{"image_size": 32, "horizontal_flip": false, "color_jitter": 0.1, "arch": "resmlp", "norm": "layernorm", "norm_position": "pre", "conv_stem": false, "width": 512, "label_smoothing": 0.05, "loss": "binary_cross_entropy", "init": "xavier_uniform", "beta2": 0.999, "batch_size": 256, "final_lr_fraction": 0.1, "warmup_steps": 320}
Rows from block 2, named by matrix and row number. Rows with one number belong to one neuron. Each number is 50 + 15 x the weight over the matrix's rms, rounded and kept within 0 to 99. All counts start at 0.
# gate: MLP gate (model.blocks.2.mlp.gate.weight, 1360x512), inputs 206-308
# fc1: MLP up (model.blocks.2.mlp.fc1.weight, 1360x512), inputs 206-308
# fc2: MLP down (model.blocks.2.mlp.fc2.weight, 512x1360, transposed), outputs 206-308
gate.323:11 49 53 52 44 36 10 14 36 85 65 40 46 69 83 46 45 48 57 59 74 46 85 40 54 49 66 66 49 66 53 40 49 71 30 63 63 69 58 53 71 17 47 62 62 61 32 29 50 68 55 43 35 51 37 39 37 56 68 19 39 35 65 52 56 30 55 75 66 29 49 60 45 46 59 62 41 56 53 40 41 70 49 64 69 14 54 46 59 43 69 77 32 74 54 68 62 64 77 51 58 72 62
fc1.323:48 42 58 32 51 65 45 39 50 54 51 33 52 31 08 50 71 44 52 40 54 62 64 63 49 61 19 30 53 61 30 58 36 23 52 67 53 57 37 45 60 44 19 48 53 62 66 53 29 50 38 48 74 50 72 59 70 20 35 52 56 48 49 36 40 49 79 47 25 26 49 54 33 41 33 31 32 47 38 40 18 43 46 56 35 34 29 44 50 52 63 27 43 59 44 44 52 67 47 42 54 45 25
fc2.323:48 35 73 78 69 22 31 39 74 30 57 55 33 82 59 45 43 27 76 18 80 46 56 32 72 35 49 53 63 39 24 44 90 48 74 64 63 50 41 34 82 52 41 47 49 79 46 52 63 44 69 74 70 62 33 25 43 71 75 35 58 44 42 44 41 25 56 69 71 42 55 73 44 56 39 60 33 24 34 37 63 79 60 34 85 70 55 38 60 56 33 47 34 76 38 77 73 34 40 32 44 27 72
gate.324:47 57 90 45 70 48 47 75 58 32 45 54 65 21 66 78 42 45 66 63 32 35 51 57 44 58 40 41 52 79 45 19 38 83 24 61 40 27 39 43 64 30 75 38 48 51 58 41 46 46 48 54 48 42 42 37 47 46 72 54 79 36 40 25 57 47 31 56 66 54 55 57 48 55 66 53 31 99 38 42 22 35 56 72 49 55 45 66 34 21 75 14 66 37 67 54 46 59 41 46 40 47 46
fc1.324:55 55 40 34 43 44 42 53 72 18 34 52 50 48 40 43 65 60 58 50 42 63 56 45 61 59 68 38 48 39 30 41 59 20 26 22 64 43 59 54 59 38 63 42 64 39 51 52 63 68 30 29 30 39 33 53 32 62 71 50 45 63 35 64 47 39 35 37 56 59 57 08 44 74 63 44 58 30 41 41 22 62 49 51 66 59 73 54 44 41 49 54 48 60 30 47 39 68 61 42 55 41 21
fc2.324:51 59 81 52 76 50 55 42 59 34 42 66 31 56 52 75 57 42 58 23 46 46 51 22 43 72 84 59 42 44 24 38 51 37 44 60 49 31 35 38 50 43 62 45 41 46 46 51 12 33 39 35 56 45 49 42 30 39 60 43 28 49 61 09 28 44 49 57 68 44 48 28 76 50 67 64 51 34 57 22 33 41 51 40 50 53 34 59 41 38 48 61 61 51 33 24 44 51 46 63 52 34 41
gate.325:71 33 50 74 44 79 40 32 63 36 56 57 62 73 48 56 37 69 42 40 39 57 51 46 40 46 50 94 54 41 60 34 16 30 63 48 42 44 68 74 70 59 34 69 50 44 47 42 54 53 49 34 91 49 41 45 47 61 37 57 32 43 46 53 38 56 23 67 32 52 21 68 39 67 59 56 53 75 42 36 67 48 40 38 36 66 39 53 46 51 43 45 51 55 53 63 45 39 57 43 64 43 46
fc1.325:34 48 41 54 38 50 59 38 45 71 56 48 57 50 43 54 58 42 36 55 60 92 25 46 92 52 38 61 65 54 44 32 39 43 71 48 71 51 58 42 69 39 40 44 37 29 84 37 62 85 39 76 63 36 77 27 40 39 31 56 59 37 53 35 29 31 52 54 57 53 17 41 44 28 40 72 53 75 26 44 69 33 53 67 37 35 17 47 52 24 52 36 56 52 35 60 50 42 38 35 54 35 29
fc2.325:37 25 43 55 31 48 37 59 48 38 64 47 29 59 52 46 17 61 74 42 47 28 52 51 49 36 91 49 67 73 45 43 76 29 62 47 60 66 69 37 28 76 24 51 54 66 41 42 74 45 59 54 38 26 44 20 51 43 63 48 47 65 57 44 43 23 63 99 76 53 28 40 49 66 39 51 43 49 61 43 76 31 42 52 59 43 53 29 59 29 49 53 48 44 63 52 70 13 62 59 48 53 52
gate.326:54 71 47 52 48 64 51 73 55 56 50 57 89 36 44 35 49 77 45 61 47 79 60 41 57 44 36 47 30 35 58 30 68 00 46 36 39 44 49 59 56 34 48 60 64 79 38 54 71 56 70 61 60 41 43 58 53 64 55 32 34 50 77 38 47 65 56 39 38 61 58 42 75 47 65 41 31 45 35 58 41 70 52 45 49 35 34 50 25 26 53 57 51 58 07 29 52 47 42 75 43 43 35
fc1.326:42 60 44 47 69 50 27 60 37 37 47 42 46 53 37 08 31 33 49 66 56 70 51 36 43 59 40 41 44 62 63 70 47 26 52 55 47 24 68 36 53 41 37 30 30 41 58 57 60 58 45 38 52 53 52 36 47 66 72 45 31 54 61 47 53 47 46 48 55 46 75 30 33 64 55 60 70 45 63 30 53 47 61 27 57 43 70 40 40 91 38 57 33 53 02 60 61 00 15 50 66 37 51
fc2.326:52 85 79 77 27 76 48 60 35 37 44 54 54 49 53 31 55 56 20 68 43 65 81 56 68 65 42 31 59 38 34 49 59 33 49 32 46 70 63 70 54 53 39 57 52 48 70 52 63 44 47 51 52 62 74 22 44 42 43 51 43 49 87 49 67 49 77 50 48 48 54 44 58 44 77 52 34 64 64 47 59 58 46 44 60 42 28 64 64 42 28 40 58 39 54 64 39 15 40 47 61 53 47
gate.327:53 41 59 14 18 33 55 52 48 71 47 55 40 49 60 65 57 56 52 71 56 41 41 50 61 50 55 40 49 57 51 42 54 67 48 36 27 26 53 47 32 46 49 42 50 56 29 75 53 26 58 38 35 36 30 70 34 40 43 45 45 32 38 57 53 58 38 43 67 57 70 53 43 22 26 42 00 80 28 41 34 56 43 54 43 60 60 20 47 68 35 63 42 70 66 82 40 49 48 40 33 36 35
fc1.327:65 45 15 66 64 69 65 58 54 61 48 38 32 60 48 44 71 34 56 37 44 28 56 83 41 51 57 71 57 31 50 85 56 54 45 50 61 36 42 75 39 51 36 52 58 41 57 58 47 48 60 54 38 48 18 42 64 53 44 59 57 59 70 49 47 78 57 44 59 38 44 69 55 62 50 47 49 55 73 67 49 55 55 52 64 70 65 37 47 23 42 55 53 67 74 56 69 40 42 55 43 62 50
fc2.327:32 63 85 46 77 52 46 28 49 58 46 51 37 52 55 41 37 54 47 36 75 75 40 50 38 33 55 35 66 43 51 45 38 56 56 46 46 55 45 56 50 64 68 76 57 47 62 40 65 72 43 49 56 55 82 51 12 72 48 55 44 34 39 38 18 47 52 49 56 49 80 49 66 41 57 71 49 52 52 49 51 41 47 56 61 52 41 61 81 42 45 65 75 68 25 46 15 44 46 41 66 31 41
gate.328:32 42 32 94 54 40 76 31 41 47 34 64 67 72 52 57 62 58 66 46 47 31 38 52 28 49 61 48 62 51 36 41 26 43 37 52 49 49 41 68 61 62 56 43 47 39 58 26 48 51 36 58 17 84 58 43 30 39 47 55 34 66 59 55 58 54 24 71 74 52 51 26 40 48 79 68 45 37 39 62 78 52 44 90 37 45 48 52 47 53 66 36 28 44 42 46 38 55 52 59 45 28 89
fc1.328:34 59 45 14 43 64 22 61 60 34 46 39 29 47 42 50 34 51 41 44 50 56 62 44 63 52 61 57 43 41 67 69 68 50 66 50 33 71 65 62 21 55 60 53 54 62 46 88 57 40 78 58 68 13 39 65 57 60 48 62 40 35 42 43 53 43 65 27 48 45 30 61 50 43 38 40 50 56 41 47 17 59 69 16 39 53 51 45 50 31 38 45 61 42 46 52 73 40 58 46 58 63 14
fc2.328:54 75 27 32 56 47 50 71 22 52 39 64 39 77 43 61 61 53 65 51 56 50 41 64 45 62 47 67 57 62 39 70 21 60 62 33 39 50 29 35 56 64 57 46 50 72 49 30 09 48 39 68 37 46 71 58 50 36 35 68 60 66 81 61 46 51 71 43 66 23 56 32 38 65 55 51 34 68 39 46 60 53 19 59 54 50 09 61 27 48 64 43 58 28 51 58 52 32 59 43 71 61 61
gate.329:54 51 47 54 27 40 34 63 65 67 45 69 53 79 61 79 50 99 56 40 58 22 44 70 47 78 64 51 32 59 51 54 70 29 33 67 51 49 60 50 65 46 50 32 52 51 55 42 41 47 48 44 47 54 32 61 51 24 68 57 73 42 23 61 57 51 14 40 32 39 58 24 47 36 40 46 52 41 54 65 38 80 64 53 61 45 37 39 71 39 19 25 58 31 73 31 46 27 54 40 50 16 37
fc1.329:64 41 55 46 61 37 67 46 51 46 60 37 53 22 46 28 44 26 46 58 41 71 36 32 64 09 51 44 42 51 47 36 27 69 69 23 44 43 61 47 49 33 58 50 48 40 38 72 47 55 47 52 43 42 48 43 38 71 35 38 39 53 84 37 48 42 67 67 57 52 68 59 41 57 61 49 49 42 55 42 38 56 38 80 32 46 83 62 45 43 74 58 37 69 17 53 48 68 52 40 44 70 63
fc2.329:41 40 51 86 51 48 36 49 40 50 68 79 67 64 51 75 57 47 44 49 16 65 37 68 61 46 61 64 41 41 54 80 52 85 55 45 57 55 62 46 58 37 60 90 38 73 50 23 44 49 46 51 44 51 35 41 63 71 45 24 50 47 29 44 30 48 47 39 50 71 44 40 28 20 56 30 37 37 59 72 40 66 45 48 60 38 51 50 36 44 33 40 38 62 58 47 45 37 29 31 45 69 16
gate.330:18 27 54 49 55 76 68 36 39 36 44 72 39 57 44 59 35 13 57 41 59 67 59 44 41 48 25 26 48 31 50 77 25 52 58 54 29 56 44 32 64 50 59 39 44 44 57 64 48 60 46 41 39 24 49 28 43 68 41 38 74 47 66 30 54 47 68 69 40 45 69 57 51 54 50 56 55 58 30 73 58 20 33 35 69 21 64 63 32 29 66 52 53 65 29 58 52 57 59 55 63 43 40
fc1.330:76 72 58 50 65 49 30 62 29 52 75 33 50 48 41 01 59 90 42 29 51 38 60 68 29 55 47 71 46 64 58 28 63 46 60 45 57 49 54 22 49 56 68 50 56 52 57 48 62 45 35 47 45 62 41 95 44 43 56 64 55 67 22 60 55 22 43 37 38 44 43 50 56 44 58 59 62 57 52 47 30 52 42 61 57 67 24 37 49 57 62 80 16 23 61 42 66 36 38 76 23 61 66
fc2.330:71 58 52 46 75 44 64 60 21 38 61 67 44 54 65 43 68 49 68 55 55 44 36 30 51 40 48 28 46 57 30 46 35 65 61 42 48 48 54 38 50 60 53 50 51 42 43 42 53 49 57 48 54 55 60 64 38 42 50 47 47 49 28 43 77 65 37 46 54 57 55 50 30 43 37 66 52 21 42 65 35 62 49 59 40 49 36 43 19 59 50 37 43 53 62 50 47 68 49 79 38 69 41
gate.331:49 48 53 52 51 24 49 77 43 53 63 60 43 43 56 62 54 53 59 53 39 33 52 12 46 34 44 53 53 33 70 32 52 52 44 36 49 69 51 55 75 75 40 58 66 61 50 30 41 72 56 59 53 42 73 36 49 67 56 54 29 43 69 47 63 45 33 20 41 29 47 66 56 51 46 48 53 73 39 61 54 60 62 25 53 32 56 75 42 44 85 47 50 46 16 38 61 86 35 53 44 40 75
fc1.331:64 51 30 29 30 48 41 49 54 29 47 50 50 47 62 42 42 48 61 66 37 56 59 28 27 54 75 29 20 20 45 52 21 52 36 34 62 48 52 26 73 68 60 55 49 61 58 62 33 60 47 43 31 56 57 43 53 59 76 49 66 59 48 53 50 68 19 63 62 54 62 62 41 34 42 49 47 45 20 45 54 43 39 48 23 36 65 71 15 60 56 42 32 66 48 51 63 82 69 64 61 41 36
fc2.331:34 53 51 61 28 60 49 58 49 31 41 45 71 36 41 43 29 52 60 39 37 37 40 36 50 51 37 45 25 63 62 59 39 61 50 84 58 41 47 42 26 63 41 42 68 62 44 55 36 54 59 44 63 63 63 63 34 58 60 70 49 54 52 52 41 53 37 46 60 53 48 58 76 42 51 59 43 51 94 55 62 61 34 39 52 62 49 53 36 26 56 48 58 39 38 74 66 31 32 68 51 46 50
gate.332:66 63 54 35 70 54 42 34 50 47 59 64 49 44 40 62 73 54 54 59 61 42 52 27 52 60 58 57 09 51 63 26 30 45 67 68 28 27 64 62 39 48 37 51 50 54 52 19 32 61 21 58 60 46 56 51 56 67 48 31 07 63 22 64 66 53 61 69 54 76 42 59 62 37 52 42 53 50 61 54 43 49 39 32 17 62 51 45 50 40 64 53 30 55 59 45 62 42 33 46 34 45 04
fc1.332:34 53 13 23 29 40 36 26 68 48 53 90 57 59 56 88 49 68 77 40 48 45 46 75 41 65 76 71 37 59 51 61 39 58 33 79 37 59 51 70 55 40 56 38 36 65 67 46 33 31 36 48 77 50 44 65 56 56 37 48 54 56 28 27 47 58 43 61 50 35 50 54 39 59 75 59 45 31 49 49 69 35 35 64 61 59 56 42 74 46 48 53 12 69 27 42 52 57 51 56 60 61 38
fc2.332:49 62 46 35 23 47 62 43 61 57 17 50 38 45 41 72 57 63 63 34 66 51 18 78 52 65 39 34 57 59 55 44 57 61 48 62 55 53 36 56 44 57 44 40 45 50 41 28 35 59 70 63 60 58 58 37 21 65 69 88 67 89 59 39 43 71 50 56 18 58 63 20 41 34 47 50 32 30 33 76 25 69 16 27 40 55 38 50 45 76 52 51 53 63 99 83 49 61 57 53 35 69 60
gate.333:84 70 57 59 36 52 52 40 46 87 52 34 53 41 65 49 39 65 41 48 51 52 51 49 43 73 56 32 37 47 52 34 50 52 67 55 59 77 54 42 77 62 67 69 58 36 68 27 31 42 44 54 30 64 58 78 35 53 65 70 28 47 62 58 30 49 41 54 60 26 45 38 29 39 54 24 71 65 50 54 58 71 42 72 37 35 73 51 54 68 63 54 72 59 46 64 56 53 59 35 51 51 50
fc1.333:47 40 52 55 40 33 66 37 35 32 59 24 76 70 23 60 57 39 61 67 42 52 65 47 66 36 24 39 58 48 69 56 35 46 27 64 50 66 47 34 45 41 38 68 39 55 43 62 35 74 42 53 43 52 36 25 50 48 19 44 73 43 52 43 61 47 58 45 29 26 33 62 48 62 56 48 76 29 29 59 66 52 37 72 54 72 40 53 47 64 69 56 38 51 34 66 52 49 50 38 32 49 66
fc2.333:30 59 55 46 37 51 57 49 31 57 24 50 28 33 38 51 66 23 57 53 61 73 35 30 51 66 44 59 56 31 70 40 43 85 58 12 45 45 42 44 57 43 44 53 75 64 16 47 50 63 36 45 32 53 50 64 59 66 40 65 68 31 57 57 41 37 48 64 54 38 59 37 66 33 43 36 54 59 55 59 21 65 53 52 39 53 24 76 55 44 38 64 35 46 55 48 61 54 64 61 66 54 62
gate.334:55 49 52 45 39 54 53 57 61 40 32 70 75 61 24 38 38 49 81 63 46 69 35 51 73 48 66 31 39 64 55 41 55 77 36 42 57 68 83 74 42 41 48 44 48 26 45 35 59 31 34 65 25 49 69 61 73 29 40 52 55 58 48 51 61 30 57 61 62 51 60 85 48 43 62 42 26 48 61 30 40 48 89 74 51 44 04 64 69 49 43 43 51 46 54 51 43 71 39 45 58 30 57
fc1.334:50 55 33 69 57 69 68 18 44 99 56 48 33 41 46 73 36 46 73 47 23 46 54 24 58 31 25 46 43 69 29 60 63 37 46 45 60 39 32 72 73 67 39 59 58 38 58 76 19 42 43 55 58 67 80 40 65 50 29 27 59 52 52 56 46 40 45 52 52 45 37 80 59 32 71 62 45 41 87 49 30 58 51 55 39 52 44 62 61 21 51 41 70 46 47 21 70 63 32 31 81 57 33
fc2.334:19 72 43 46 64 31 64 45 43 64 28 40 52 60 40 46 48 69 58 62 79 54 56 69 13 42 67 45 95 48 39 55 65 53 52 46 57 47 25 24 22 54 42 50 80 51 44 84 48 36 56 59 62 43 68 28 46 39 53 59 44 58 64 40 53 59 47 49 57 74 40 55 57 47 41 30 72 63 10 45 37 32 46 48 57 58 62 51 25 52 48 69 52 43 61 23 47 76 44 35 38 41 44
gate.335:53 45 33 49 55 51 34 63 62 55 17 32 63 37 77 31 70 62 49 58 41 49 45 59 48 44 28 20 21 60 52 27 42 12 45 26 69 47 54 42 64 57 27 48 58 59 41 53 55 65 56 61 52 16 26 69 30 32 54 39 65 67 63 43 54 46 34 45 77 59 65 33 48 50 44 30 73 64 90 37 12 47 58 59 20 50 49 63 67 14 61 48 17 42 57 43 63 57 67 53 40 44 43
fc1.335:58 75 60 27 19 61 55 46 77 33 75 48 27 53 42 81 45 59 61 31 23 59 54 82 67 34 59 61 39 40 44 53 24 53 33 76 35 34 63 54 36 53 55 71 65 37 32 34 59 51 43 77 48 72 59 46 58 57 18 63 76 50 35 39 56 52 35 32 32 61 49 69 50 68 76 74 62 56 57 57 56 27 57 56 59 64 56 29 70 67 45 00 58 60 25 55 24 43 50 79 37 40 70
fc2.335:65 28 61 49 58 37 47 46 63 73 47 56 33 52 34 65 34 41 44 34 33 45 44 60 54 55 50 22 40 58 59 39 40 51 41 39 59 40 48 56 65 47 49 65 59 46 27 31 42 37 52 67 71 60 62 44 42 24 51 70 37 49 32 52 54 54 49 44 56 67 38 47 62 32 27 48 60 57 47 47 63 58 46 57 25 50 44 77 69 13 59 43 46 36 41 79 75 54 63 70 49 36 56
gate.336:58 71 48 47 75 45 55 67 17 51 32 45 40 94 25 29 76 26 55 84 68 57 41 20 39 54 59 41 62 26 56 58 46 31 56 42 46 38 60 41 48 30 56 26 43 58 48 24 48 33 70 69 54 58 55 54 59 53 46 52 36 47 44 67 46 50 56 20 50 44 51 56 75 53 54 39 85 59 63 71 58 58 64 93 46 59 39 57 40 58 44 56 52 25 54 55 50 28 58 43 75 31 34
fc1.336:32 64 33 58 58 50 58 50 67 53 44 50 29 65 60 65 53 39 59 37 64 65 80 56 53 33 48 51 33 28 37 72 52 78 50 49 40 57 53 56 59 28 58 34 35 44 70 58 41 53 27 21 62 39 79 27 54 56 46 54 60 32 65 40 47 44 58 51 45 29 44 30 19 25 30 78 54 62 46 44 65 69 35 79 63 39 33 43 46 48 40 54 53 70 00 44 66 47 47 53 53 51 57
fc2.336:41 10 45 55 37 70 75 46 49 57 37 44 64 79 41 58 46 35 54 51 54 61 57 71 16 35 51 55 29 40 45 28 17 50 60 38 16 48 48 54 63 45 55 49 59 08 37 46 47 50 46 36 63 30 74 70 34 54 51 79 46 46 57 33 58 35 75 45 82 70 51 59 35 54 48 54 44 12 46 57 49 73 71 39 39 64 46 96 22 64 35 47 61 45 45 61 49 73 49 78 61 24 51
gate.337:50 45 49 48 45 53 35 70 67 66 61 44 70 49 61 64 51 34 45 47 40 70 54 36 61 44 29 45 37 56 50 49 48 34 67 61 50 64 67 62 53 70 11 38 44 66 43 45 33 57 53 26 45 42 65 24 62 60 16 58 21 60 66 53 94 28 42 60 48 50 45 20 33 37 49 51 95 42 42 59 20 45 46 75 70 22 39 60 33 59 35 32 72 50 38 39 84 69 81 56 35 32 58
fc1.337:78 40 36 12 78 43 56 70 60 32 53 53 61 57 70 60 57 73 42 59 61 80 50 46 45 46 41 41 30 45 48 32 33 04 40 47 52 65 66 47 11 34 27 51 62 41 24 57 38 54 47 33 34 49 51 45 37 58 49 27 24 36 49 47 73 69 18 82 72 33 62 19 58 41 26 68 52 63 37 48 42 69 19 75 50 28 32 49 63 72 53 70 56 30 44 59 46 59 75 44 46 14 37
fc2.337:62 20 39 45 56 63 52 75 46 51 69 59 58 31 40 47 68 45 44 58 39 53 62 47 57 52 39 52 31 27 48 60 22 36 56 83 48 55 35 69 32 79 51 62 42 60 56 95 40 77 33 54 29 31 29 60 43 34 82 52 40 36 45 49 64 55 42 55 67 47 38 78 46 12 44 47 65 38 33 34 68 51 62 54 50 56 69 40 61 64 40 11 60 63 47 41 54 42 67 19 32 45 49
gate.338:33 65 48 64 61 45 24 49 44 35 24 45 35 56 45 73 53 47 57 38 52 57 65 26 42 55 55 61 14 38 38 62 62 47 47 44 40 25 46 69 54 55 41 47 55 39 54 79 50 52 19 40 47 49 58 52 27 63 33 30 75 59 60 57 43 59 30 45 32 45 44 52 46 51 51 58 77 43 35 59 51 32 82 39 36 50 64 53 34 19 63 40 45 49 58 24 71 40 45 40 31 49 55
fc1.338:46 58 40 67 61 68 42 38 34 40 42 44 47 49 49 62 75 47 57 44 61 45 76 57 65 36 52 37 56 50 36 31 78 78 30 57 43 29 23 44 23 59 55 77 60 29 36 52 58 49 54 55 63 47 49 40 54 54 69 56 43 25 40 68 50 60 53 78 87 47 30 32 65 47 25 66 75 60 61 54 79 55 51 79 51 46 82 23 42 37 73 44 74 34 44 60 43 42 53 39 53 08 16
fc2.338:50 22 36 27 64 32 44 61 23 49 58 53 47 55 54 46 73 61 43 36 63 17 59 82 38 55 54 31 40 63 98 43 63 57 29 32 71 44 29 58 56 68 73 74 63 37 63 40 36 41 34 20 67 39 32 72 59 39 67 23 58 53 41 55 78 44 77 50 70 45 37 56 41 55 45 62 71 60 46 58 46 38 79 43 53 62 59 60 26 45 56 51 84 43 41 36 73 40 32 49 51 32 74
gate.339:37 48 16 48 63 59 39 53 78 64 72 68 31 46 84 33 42 70 44 43 80 44 55 56 50 28 43 56 68 44 22 57 75 57 43 59 43 57 57 41 57 43 48 57 56 59 30 41 57 45 28 52 41 53 59 39 44 61 70 47 28 54 56 52 55 57 68 42 87 56 53 31 32 49 46 54 53 54 49 55 55 27 66 15 31 52 59 43 56 35 67 40 68 47 46 26 58 54 51 45 42 63 53
fc1.339:48 56 69 45 56 34 42 62 48 63 56 28 57 69 00 36 68 50 48 37 69 35 61 56 60 18 23 37 67 42 71 38 64 42 59 53 37 70 50 52 58 58 50 32 48 24 64 50 48 46 54 72 48 69 61 61 29 56 67 56 47 53 48 41 79 70 71 29 11 44 50 53 68 52 51 36 83 70 66 70 58 43 49 49 42 82 32 44 51 40 28 68 60 69 68 97 33 67 63 62 39 65 06
fc2.339:49 45 12 46 34 43 36 80 42 77 27 51 45 80 60 49 57 55 70 27 75 51 54 79 50 21 29 31 48 37 53 67 38 40 43 41 64 57 29 64 80 56 41 45 52 69 52 68 41 39 82 53 76 58 48 48 58 62 78 68 46 36 67 40 55 19 73 31 53 70 53 52 57 39 39 55 70 50 39 43 54 51 61 43 39 38 58 51 71 58 35 59 50 53 49 45 53 51 52 71 56 52 41
gate.340:33 46 56 53 81 62 58 66 62 67 68 54 58 60 49 43 67 48 35 23 41 53 57 18 68 41 39 47 33 66 52 78 65 49 71 57 55 41 60 44 69 38 53 38 46 50 35 30 43 45 50 67 47 64 69 52 36 34 59 55 64 18 60 33 68 65 52 48 76 45 74 62 53 60 43 51 36 39 63 49 52 38 39 64 54 44 58 35 99 68 57 51 33 49 54 54 65 31 36 56 59 57 33
fc1.340:47 46 63 66 64 54 66 71 51 75 64 50 39 53 42 66 43 49 69 22 62 57 53 49 77 44 42 34 16 53 38 70 57 56 89 43 66 43 39 46 45 54 67 55 48 51 43 36 44 48 64 36 57 54 88 52 44 54 74 63 48 19 54 60 57 86 43 54 84 53 69 52 59 52 69 61 41 35 64 35 55 47 36 72 64 61 41 27 82 61 70 73 39 57 55 60 57 53 40 54 63 40 68
fc2.340:71 58 57 60 59 45 56 67 46 36 53 37 58 47 48 28 62 29 47 42 40 41 48 55 50 64 57 33 63 77 46 13 58 43 68 46 69 60 59 66 71 41 68 34 42 47 73 45 56 48 42 64 28 67 32 42 48 48 51 48 52 38 33 75 51 41 74 40 49 61 57 47 47 49 79 49 83 61 59 51 69 58 60 37 57 44 59 62 45 57 26 42 39 52 46 46 54 23 47 46 45 25 62
gate.341:51 59 45 34 54 43 44 51 62 88 47 32 03 61 59 45 19 66 57 17 68 40 53 32 48 65 46 59 79 66 32 59 37 34 66 60 61 19 62 56 39 30 46 78 52 65 60 97 62 40 61 45 51 68 43 33 50 30 06 57 47 66 36 46 61 44 39 37 42 50 63 40 63 40 66 66 22 31 69 87 72 47 16 46 60 23 17 32 65 69 26 57 60 43 56 38 41 39 53 68 62 48 47
fc1.341:48 65 44 76 50 58 73 50 42 53 53 65 76 68 49 63 61 40 26 53 47 51 48 49 73 37 51 31 18 43 74 64 19 26 54 44 56 65 30 47 52 69 59 32 43 46 40 48 77 86 26 49 44 72 63 47 31 51 48 29 60 41 60 22 48 67 37 58 39 53 38 36 38 51 47 55 62 55 26 56 31 54 51 60 54 67 55 52 43 42 72 43 35 40 68 60 65 58 36 18 70 60 65
fc2.341:40 77 62 64 53 32 59 46 82 51 64 56 55 64 43 47 46 40 13 48 54 60 51 50 51 72 42 27 37 49 63 38 46 46 36 67 28 65 30 52 62 52 45 60 94 51 28 44 89 99 47 59 31 37 37 51 33 21 36 63 36 43 56 65 50 53 42 45 73 42 61 55 48 48 62 66 64 36 41 52 30 38 60 68 16 55 46 51 57 64 49 40 43 57 49 61 51 82 52 72 67 55 32
gate.343:52 33 61 36 44 40 48 56 85 37 66 48 47 42 68 49 56 73 57 35 51 50 49 55 47 46 59 42 46 28 68 54 59 35 51 32 31 60 44 64 34 52 55 45 52 40 47 53 63 81 52 39 48 58 64 39 49 56 34 55 87 50 54 00 68 65 40 42 74 85 55 84 14 64 65 49 49 54 44 35 54 52 51 65 41 28 32 64 87 47 65 43 39 36 44 42 47 36 73 50 43 38 55
fc1.343:32 58 38 59 41 54 59 15 54 44 47 42 81 60 32 39 57 44 43 42 49 55 60 46 39 46 66 74 46 35 25 43 52 50 45 53 42 54 44 42 40 42 48 53 48 59 54 58 73 33 34 53 67 46 38 59 61 60 64 46 16 57 39 54 57 60 61 43 58 29 77 27 59 30 52 42 27 34 43 71 09 45 56 40 45 58 46 37 16 46 61 89 69 74 43 52 52 64 53 64 39 76 35
fc2.343:58 59 57 42 45 36 59 36 46 52 64 41 52 39 57 65 63 34 82 72 77 62 38 57 46 33 88 50 36 38 32 69 15 45 61 39 48 51 41 50 37 67 36 54 56 43 63 41 60 15 41 60 33 75 48 37 52 41 27 63 24 20 55 42 77 49 36 64 57 73 63 85 32 46 62 64 43 76 75 65 57 46 67 59 56 32 34 84 41 80 55 47 54 67 41 52 54 62 47 78 47 65 56
gate.344:61 42 53 65 47 51 56 29 47 52 45 42 75 64 68 20 43 50 47 29 55 67 53 46 58 73 59 64 63 65 34 65 33 37 53 55 35 64 41 62 52 45 46 61 55 35 36 99 34 43 55 52 67 35 67 61 48 73 33 60 57 38 57 45 33 45 45 45 52 27 33 61 32 68 33 44 56 81 53 48 37 58 65 82 19 30 13 43 75 54 49 80 30 44 73 65 35 42 34 54 61 56 24
fc1.344:64 42 54 44 64 90 79 51 41 30 56 43 51 52 95 54 18 55 60 50 23 32 49 50 56 31 63 41 48 52 39 57 30 32 49 44 47 42 31 52 42 80 61 58 49 42 55 35 82 34 51 42 52 51 71 44 60 33 33 84 82 57 52 74 51 27 45 49 32 52 60 62 52 36 40 59 47 49 44 89 29 44 61 49 32 36 56 36 32 56 71 74 59 46 76 71 17 39 62 55 47 75 50
fc2.344:65 43 75 26 50 53 37 56 55 58 43 42 52 28 28 48 49 46 44 43 56 57 38 49 52 44 77 38 49 42 62 42 60 48 65 54 70 52 65 47 53 39 57 45 48 32 30 10 61 37 73 66 33 33 29 55 47 28 59 36 73 43 42 31 78 58 60 31 59 32 47 60 61 39 56 61 68 76 46 37 51 22 40 27 56 39 20 32 45 72 58 62 63 56 61 58 67 89 62 42 47 73 44
gate.345:55 47 65 68 48 43 63 60 53 56 69 34 50 30 47 35 40 54 22 39 58 33 58 38 61 48 61 50 53 45 41 51 40 17 42 44 67 51 38 54 20 56 61 59 66 38 56 55 63 46 43 56 52 42 40 49 92 38 80 42 23 34 48 16 53 65 39 59 23 39 55 88 48 61 37 58 45 57 34 58 39 66 52 58 62 56 21 92 46 61 39 41 56 45 25 38 67 67 66 64 63 49 23
fc1.345:65 56 43 67 40 35 43 60 26 75 54 36 49 60 30 31 53 61 40 38 61 68 47 20 58 77 43 55 55 59 40 48 68 17 44 69 38 50 38 75 42 58 12 61 46 52 48 37 38 46 27 40 42 42 73 33 51 48 29 41 31 28 36 30 56 58 84 67 64 84 45 40 42 30 38 88 35 52 54 67 50 25 43 44 51 67 43 36 45 31 53 58 53 33 68 20 56 68 68 29 60 51 51
fc2.345:35 43 55 28 66 45 51 45 38 57 33 44 43 63 57 57 48 44 78 45 68 55 74 64 34 46 41 61 54 48 57 48 42 20 32 44 53 68 38 54 45 27 88 47 79 71 20 65 43 44 52 39 71 46 69 38 57 47 27 65 34 49 29 56 71 49 29 25 29 43 58 66 23 49 65 45 32 45 53 53 63 55 23 75 52 56 32 41 63 43 11 31 55 38 61 49 49 44 53 51 65 38 47